From a checkpoint of a small audio embedding model.
Model: 4.95M parameters, arch transformer, norm rmsnorm, activation quick_gelu, width 256.
Rows from block 3 of a small audio embedding model, named by matrix and row number. Rows with one number belong to one neuron. Each number is 128 + 24 x the weight over its row's rms, rounded and kept within 0 to 255. All counts start at 0. After the name is the row's rms in percent of the matrix's.
Before each neuron's rows are labels from the 100 clips, of 14976, where the neuron reaches its highest value: "top examples" is what is common among them. Only what is clearly more common there than usual is listed. The data: telephone keypad tones over noise or synthetic speech. In brackets: how many of the 100, against the usual share in percent.
# fc1: MLP up (model.blocks.3.mlp.fc1.weight, 512x256), inputs 0-51
# fc2: MLP down (model.blocks.3.mlp.fc2.weight, 256x512, transposed), outputs 0-51

top examples: key "1" (100 vs 26.4); first key: 1 (100 vs 6.1)
fc1.28 092 [150 135  98 170 127 129 132 150 112 154 151 158 129  75 177 145 107 124 164 131 146 124 140 106 138 131 118 127 113 172 137 131 128 127 153 120 124 101 152 177 130 124  96 131 146 151 103 139 199 125 120 145]
fc2.28 076 [111 111 151 113 139 130 133 192 102 114 154 102 134 149 138  78 124 111 107 115 144 143 134 149 141 161  95 122 130 130 118 126 153 138 126 101 124 133 131 125 132 125 134  94 129 156 130  80 114  97  73 108]

top examples: key "2" (100 vs 26.2); first key: 2 (100 vs 6.4)
fc1.223 127 [144 130 118 152 129  91 105 117 139  96  86 170 131 141 121 116 146 109 130  73 173 147 161 113 129 113  82 136 136 105 123 167 151 135 151 154  93 130 125  92 141 116  91 131 137 121  90 109 125 134 149 147]
fc2.223 135 [123 101 106 133 209 102 148  82 106 146 127 181 108  74 105  75 123 173 120 132 109 116 128 123 125 151 144 132 142 121 148 139 138 141 112 123 156 182 140 130 149  95 116 125 129  95 111 183 124 153 128 127]

top examples: key "C" (100 vs 26.6); first key: C (100 vs 6.5)
fc1.182 084 [117 119 109 133  70 162 156 116 126 145 145 130 110 126 129 141 168  69 101  71 121 107 165 131 128 154 111  80  80  98 160 159 121  66 149 149 132 152 117 141 133 133 136 158 128 110 127 140 144  95 133 132]
fc2.182 083 [150 114 124 144 145 132 144 147 120 149 109 125 114 143 103 114 106 156 152 128 164 138 112 116  79  70 107 121 123 138 132 130 149 171 183 144 107 110 126 123  67 136 135  80 108 109 133 106 142 167 140 116]

top examples: key "4" (97 vs 26.9); first key: 4 (96 vs 6.5)
fc1.293 090 [140 119 154  72 130 119 164 117 129 124  73 101 153 107 109 145 125 145  86 130 113 153  93  77 126 124 114 122 114 126 147 148 110 106  90 140 129 121 125 129 134 194 129 138 139 124  78 125 102 108 133 121]
fc2.293 076 [147 145 159 161 136 126 102 134  89 126 127 127 109 134 125 129 102 138 102 156  91 177 147 145 153 144 129 143 163 133 136 165 138 111 127  70 151 139 167 115 185 155 124 121 131 140 152  83 104 115 156 176]

top examples: key "2" (100 vs 26.2); first key: 2 (100 vs 6.4)
fc1.123 094 [143  84 101 128 136 131 113 114 112 116  77 161 151 131 112 159 134 101 134 125 133  98 108 155 161 113 123 121 117 129 108 110 140 128 136 115 107 130 113 111 131  96 137 153 124 107 123 143 117 124  94 123]
fc2.123 091 [ 98 115 126 159 191 131 118  93 105 174 161 150 117  63 118 102 135 163  93 119 107  87 135 140 171 153 135 135 124  93 156 123 166 129 157 127 158 148 115  98 172 116 121 117 146 158 112 167 120 144 123 130]

top examples: key "2" (100 vs 26.2); first key: 2 (100 vs 6.4)
fc1.119 115 [127 136  89  99 169 129 133 145 134 138 104 178 103 102 117 133  94 114  98 103 170 122 145 154 141 133 100 147 151 109 163 116 144 116 152 163  97 141 124  97 155 125 138  97 127 111 120 121 175 114  82 146]
fc2.119 102 [144  93 151 134 156 133  80 140 143 107 120 130 152  84 139 129 135 133 120 123 100 136 131 140 148 117 159 121  93 113 111 133 135  93 121 109 127 134 125 107 151  96 142 145 100  87 132 136 140 139 107 100]

top examples: key "2" (100 vs 26.2); first key: 2 (100 vs 6.4)
fc1.33 117 [100 138 102 106 144 161 141  97 132 116  69 158 114  84 128 107 120 166 122 138 148 119 146 118 166 143 101 132  94 142 167 127 136 134 103 121 103 145  98 105 160  91 131  94 142 137 129 135 170 144 125 155]
fc2.33 127 [159  80 126 131  89 144 116 116 147  96 132 140 125  89 140 127 120 138 130 125  95 132 143 115 154 131 158 111 113  94 136 138  92 108 126 116 144 126 112 107 161 112 146 152 126 141 111 133 189 119  84 103]

top examples: key "1" (100 vs 26.4); first key: 1 (100 vs 6.1)
fc1.320 101 [135 159 120 100 108  76 119 147 162 172 131 142 151 138 125 154 126 165 126 129 201 131 100 133 157 142  75 117  94 114 136 128 156 126 142 142  95  99 131 151 121 151 133 121 111 104 149 113 157 142 127 121]
fc2.320 096 [144 135 117 119 113 120 115 132 159 112 143  65 153 124 142 135 114 129 150 151 129 149 159  99 115 127 151 126 180 127 152 123 120 166 104 134 121  91 135 102 157 122  60 124 118 127 109  97 126 119  91 158]

top examples: key "C" (100 vs 26.6); first key: C (100 vs 6.5)
fc1.91 088 [119 124 120 146 108 149 135 135 157 126 104 146 139  98 128 141 140 156 105 138 173  89 101 151 137 107 120 109 133 128 125 152 103 128 168 115 152 164 192 125 172 129 108 117 118 133 152 111 116  80 135 101]
fc2.91 090 [145 118  88 120 150 151  85 122 151 162 133 148 113 145 129 160 150 122 148  86  77  93 130 120 174 126  86 151 111 162 146 112 113 125 106 123 130 161 156 142 108 135  95 110 122 126 125 116  89 140 112 127]

top examples: key "1" (100 vs 26.4); first key: 1 (100 vs 6.1)
fc1.279 095 [152 111 164  95 181 114 114  82 166 123  88 126 138 133 120 129 114 174 151 106 147 118 142 143 128 116  77 111 139 153 143 133 167 131 157 122 137 153 147  81 105 149 105 149 158 127 137 118 162 117 115 169]
fc2.279 094 [160 163 112 121 148 132 124 165 152 176 149 102 132 125 145 132 132  83 164 176 141 129  98 132  89 113 142 132 122 120 149 135 122 116 167 130  75  95  97 164 153 118  95  92 105 132 163 142 125 137 134 130]

top examples: key "1" (91 vs 26.4); first key: 1 (88 vs 6.1)
fc1.131 083 [118 111 155  70 127 138 127 156 119 126 146 172 151 139 129 134 174 134 155 160 128 118 116 134  94 135  90 122  86 158 147 132 134 169 106 115 116 166 136  98 142  90 104 107 170 128 107  95  78 131 138  97]
fc2.131 071 [151 138 150 151  97 117 141 135 126 103 125 146 107 145 128  88  66 113 134 101 125 148 156 130 123 142 123 120 180 118 111 143 104 136  90 115 109  92  93 128 112  96 114 125 121  90 106  97 112 130  84 129]

top examples: key "1" (100 vs 26.4); first key: 1 (100 vs 6.1)
fc1.364 140 [162 133 124 161 136 111 120 142 129 116 109 154 164 136 125 134 173 121 125 155 160 170 142 101 118  92  76 138 143 175 150 136 145 130 145 125 142 141 142 134 120 149 128 176 107 116  86 118 157 132 128 132]
fc2.364 157 [123 163 108 125 164 129 108 158 138 176 149  97 140 126 101 113 119 148 129 130 153 155 105 127 113 145 108 119 138 142 128 138  94 156 109 176 132 110 126 135 141 123 119  87 113 140 187 133 119 118  97 152]

top examples: key "C" (92 vs 26.6); first key: C (86 vs 6.5)
fc1.491 092 [ 85 131 134 124 106 133 115 103 200 151 118 125 109  69 139 116 125 171 129 144 126 151  68  87 160 108 144 139 103 123 159  91  93 173 111 151 130 156 116 144 128 107 107 105 138 132 180 108 151 146 129  90]
fc2.491 084 [137  96 145 153 127 152 153 130 114 128 154 113 136 107 106  95 119 142 147 178 121  81  83 120 151 121 108  97 143  96  86 112 147 114 150 128 134 118 101 137  93 130 173 143 118 129  95 111 112 131 103 138]

top examples: key "4" (88 vs 26.9); first key: 4 (75 vs 6.5)
fc1.344 083 [156 116 162 104 136 128 145 107 139 114 160 156 142 119 124 136 133 124 134 117 114 149 110  85 156 109 110 136 149 102 132 143 114 154 122 183 138 114 148 153 135 112  87 136 148 126 141 158 155 110 113  70]
fc2.344 078 [ 84  94  97 141 139  89 131 104 124 129 142 148 101 128 111 173 135 141 127 118 125 159  92 167 155 119 147 151 128 103 119 126 151 110 100 135 134 161  82 100  75 158 113 146 128 141 123 108 124 132 158 128]

top examples: key "4" (100 vs 26.9); first key: 4 (100 vs 6.5)
fc1.435 081 [141 120  96  86 144 128 129 115 139  93 128  87 139 102 139 176  96 142 125 155 139 108  97 134 115  69 153 105 110 110 137 108 135 124 120 153 162 156 119 123 177 146 115 129 163 114 150  97 141 133 119 139]
fc2.435 081 [155 174 114 144 102 136 118 129 130  83 106 114  95 116 174 151 150 134 128 124  81 136 120 131 125 164 141 155 105 139 164  72 163 153 131 141 128 119 151  82 121 174 146  97  98 102 166 127 112  73 105 151]

top examples: key "4" (100 vs 26.9); first key: 4 (98 vs 6.5); quiet level (58 vs 28.6)
fc1.259 161 [133  97 150 121 165 122 166 113 128 110 135 114 160 137 135 134 184 113  67 120 135 135  93 139 118 132 140 145  93 154 147 167 107  77 108 130 103 114 143 123 122 147 135 155 163 121 195 142 166 162 118 112]
fc2.259 184 [128 128 101 128 107  87 115  94 138 101 155 125 135  81 147 144 118 107 149 123  86 132 166 116 183 151 160 125 128 119 143 107 168 103 113 104 156 160 117 101 145 116 115 172 115 145 106 133 109 130 109 133]

top examples: key "2" (81 vs 26.2); first key: 7 (37 vs 6); first key: 2 (29 vs 6.4)
fc1.322 083 [ 92 159  89 190 130 122 156 144 130 112 145 154  94 127 113  90 130  95 108 104 114 149 141 148 132 122 109 160 133 148 141 100 134 140 180 102 158  90 102 111 176 121 179  96 153 178 111 138 159 169 195 131]
fc2.322 075 [148 149 174 160 116 114 136 139 157 143 155 162 132 135 153 149  98 119 137  99 144 115 143 162 126 135  95 161 113 119 143 111 137  92 105 116 150 104 163 142 117 118  93 140 117 102 158 138  95 134 122 123]

top examples: key "1" (100 vs 26.4); first key: 1 (100 vs 6.1)
fc1.56 084 [134 122 159  97  88 149 148 125 131 148 109 139 111 144 125 127  95 157  98 131 157 133 102 101 123  68 120 135 169 156 151 120 106 110 115 136 119 151 154 117  91 134 127 138 144 130 117 125 161 126 127 143]
fc2.56 083 [168 153 116 118 115 172 143 120 116 164 130 107 132 102 146 159 147 155 157 133 109 138 139 122 152 138 168 167 124 124  66  67 109 152  93 137 144  79 130 100 114 161 144  88 102 121 126 117 140 160  96 133]

top examples: key "1" (100 vs 26.4); first key: 1 (100 vs 6.1)
fc1.399 092 [109 132 101 101 107  99 119 114 141 116 103 125 124 124 108 112 153 114 143 127 111 119 159 121 114 169  99 112 136 135 170 138 162  98 110 137 144 104 175 123 118 135  84 154 125 123 118 125 155 182 104 132]
fc2.399 090 [144 116 146 134 138 127 118 157 155 143 155  98  77 134  86  95 122 162 109  91 127  90 101  92 104 141 121 129 136 146 120 153 118 128 125 124 103 114 139 102 112  94  95 104 155  97 138 118 120  99 131 124]

top examples: key "4" (100 vs 26.9); first key: 4 (100 vs 6.5)
fc1.288 084 [128 105 155 118 122 170 143  91  59 105 130 147  97 116  90 126 167 181  99 131  83 157 115 118 148 150 131 182 120 111 113 145 145 108 135 121 127 117 136 145 109 181 109 102  95 108 144  84 125 120 125 111]
fc2.288 073 [116 132 180 140 133 156 132 127 119 150 146 169 103 147 108 171 132 121 109 134 102 122 104 161 105 134 134 107 123 119 125 104 157 155  82 147 182 130 178 111 104 159 142 126 114 131  96 118 147 126 167 137]

top examples: key "C" (100 vs 26.6); first key: C (100 vs 6.5)
fc1.69 105 [124 160 106 114 141 124 145 128 105 138 123 140  81 139 133 129 171 198 114 137 155 130 129 158 124 115 160 123 123 138 126 114 140 131 160 121 117 165 126 123 142  95 119 112 125 141 160 130 107 162 128 166]
fc2.69 098 [114 133 132 139 177 115 167 105 103 137 136 129  83 154 119  67 190 106 139 141 101 114 156  94 140 114  96 102 131 132 121  99 140 142 113 161 147 136 114 131  90 134 109 126  93  78 112 140  86 130 110 109]

top examples: key "2" (98 vs 26.2); first key: 2 (96 vs 6.4)
fc1.421 150 [151 142 129  86 100 128 137 143 133 123 119 100 108 147 141 181 132 133 155 120 154 109 177 124 176 127 103 118 136  93 150 161 140  87 104 179 117 124 153  73 145 109 146 146 137 125 167 114 143 110 110 115]
fc2.421 181 [129 116 126 157 162 107 143 158 132 124 100 177 103 107 125  69 140 159 130 144 118 140 114 147 143 122 129 144 138 140 153 122  99 160 129 144 125 162 101 104 110 108 140  87 104 110  96 129 143 128 117 113]

top examples: key "2" (100 vs 26.2); first key: 2 (100 vs 6.4)
fc1.471 091 [ 83 137  98  94 129 132 121 173 168 100 120  99 175 116 131 213 139 115 134  89 122 116 124 106 153 134 105 138 117  97 142 155 118  87 135 112  88 172 129 122 141 146 135 163 137 113  92 155 114 137 125 144]
fc2.471 087 [135 107 105 149  89 142 160  99 128 115 143 157 108 125 146 128 154 113 149 164 100 147  93 159 111  83 134 125 153 146 149 130  95 141 121 147 115 115 150 125 165 108 159 103  86 122  83 131 131 179 150 125]

top examples: key "C" (100 vs 26.6); first key: C (100 vs 6.5)
fc1.368 087 [ 80 175 134  79 107 115 120 158 146 156 124 105 103 108 108 136 131 160 118 151 147  88 131 154 137 114 136 159 107 103 124 122 123 135 132 144 125 133 132 151 151 163 131 161 139 143 207 112 134 108 118 183]
fc2.368 083 [116 156 131 110  98  93 148  86 111 131 139  95  95 146 107 141 149 108 128 150 100 148 111 138 135 125 154 155  92 103 115 109 141 152 119 115 104 184 140 103 142 160  87 114 116 125 108 138 153 137 106 137]

top examples: key "C" (99 vs 26.6); first key: C (99 vs 6.5)
fc1.21 091 [130 129 133  68 154 164 112 123 173 182 136 150 133 103 126 113 100 128 129 129 114 108 132 113  95 126 151 137 111 122 159 107  89 110  95 122 156 122 170 146  91 165 175 149 143 141 157 122  97 156 120 178]
fc2.21 078 [ 89  91  87 140 115 133 131 166  80 116 152 138 138 120 130  80 129 119 115 156 136 130  96 133 119 125  85 155 112 108 175 148 136 170 162 122 107 141 133 108  95 139 137 101 133 110 141 137 159 142 100 161]

top examples: key "4" (100 vs 26.9); first key: 4 (100 vs 6.5)
fc1.77 090 [141 130 137 112 125 138 145 106 165 153 129 102 154 126 146 110 145 109  99  99 152 108 163 142 154 138 149 157 140 110 157 113 125 111 126 132 128  99 125 117 144 185 116 138 186  95 147 117 127 137 137 125]
fc2.77 085 [124 116  95 133 112 123 116 147 143 130 113 116 146 127 142 169 114 139 153 110  73 170 130 144 113 160 132  80 115 155 105 139 135 144 155 139 110 125 127 100 143 127 126 117 136 123 141 111 119  94 106 145]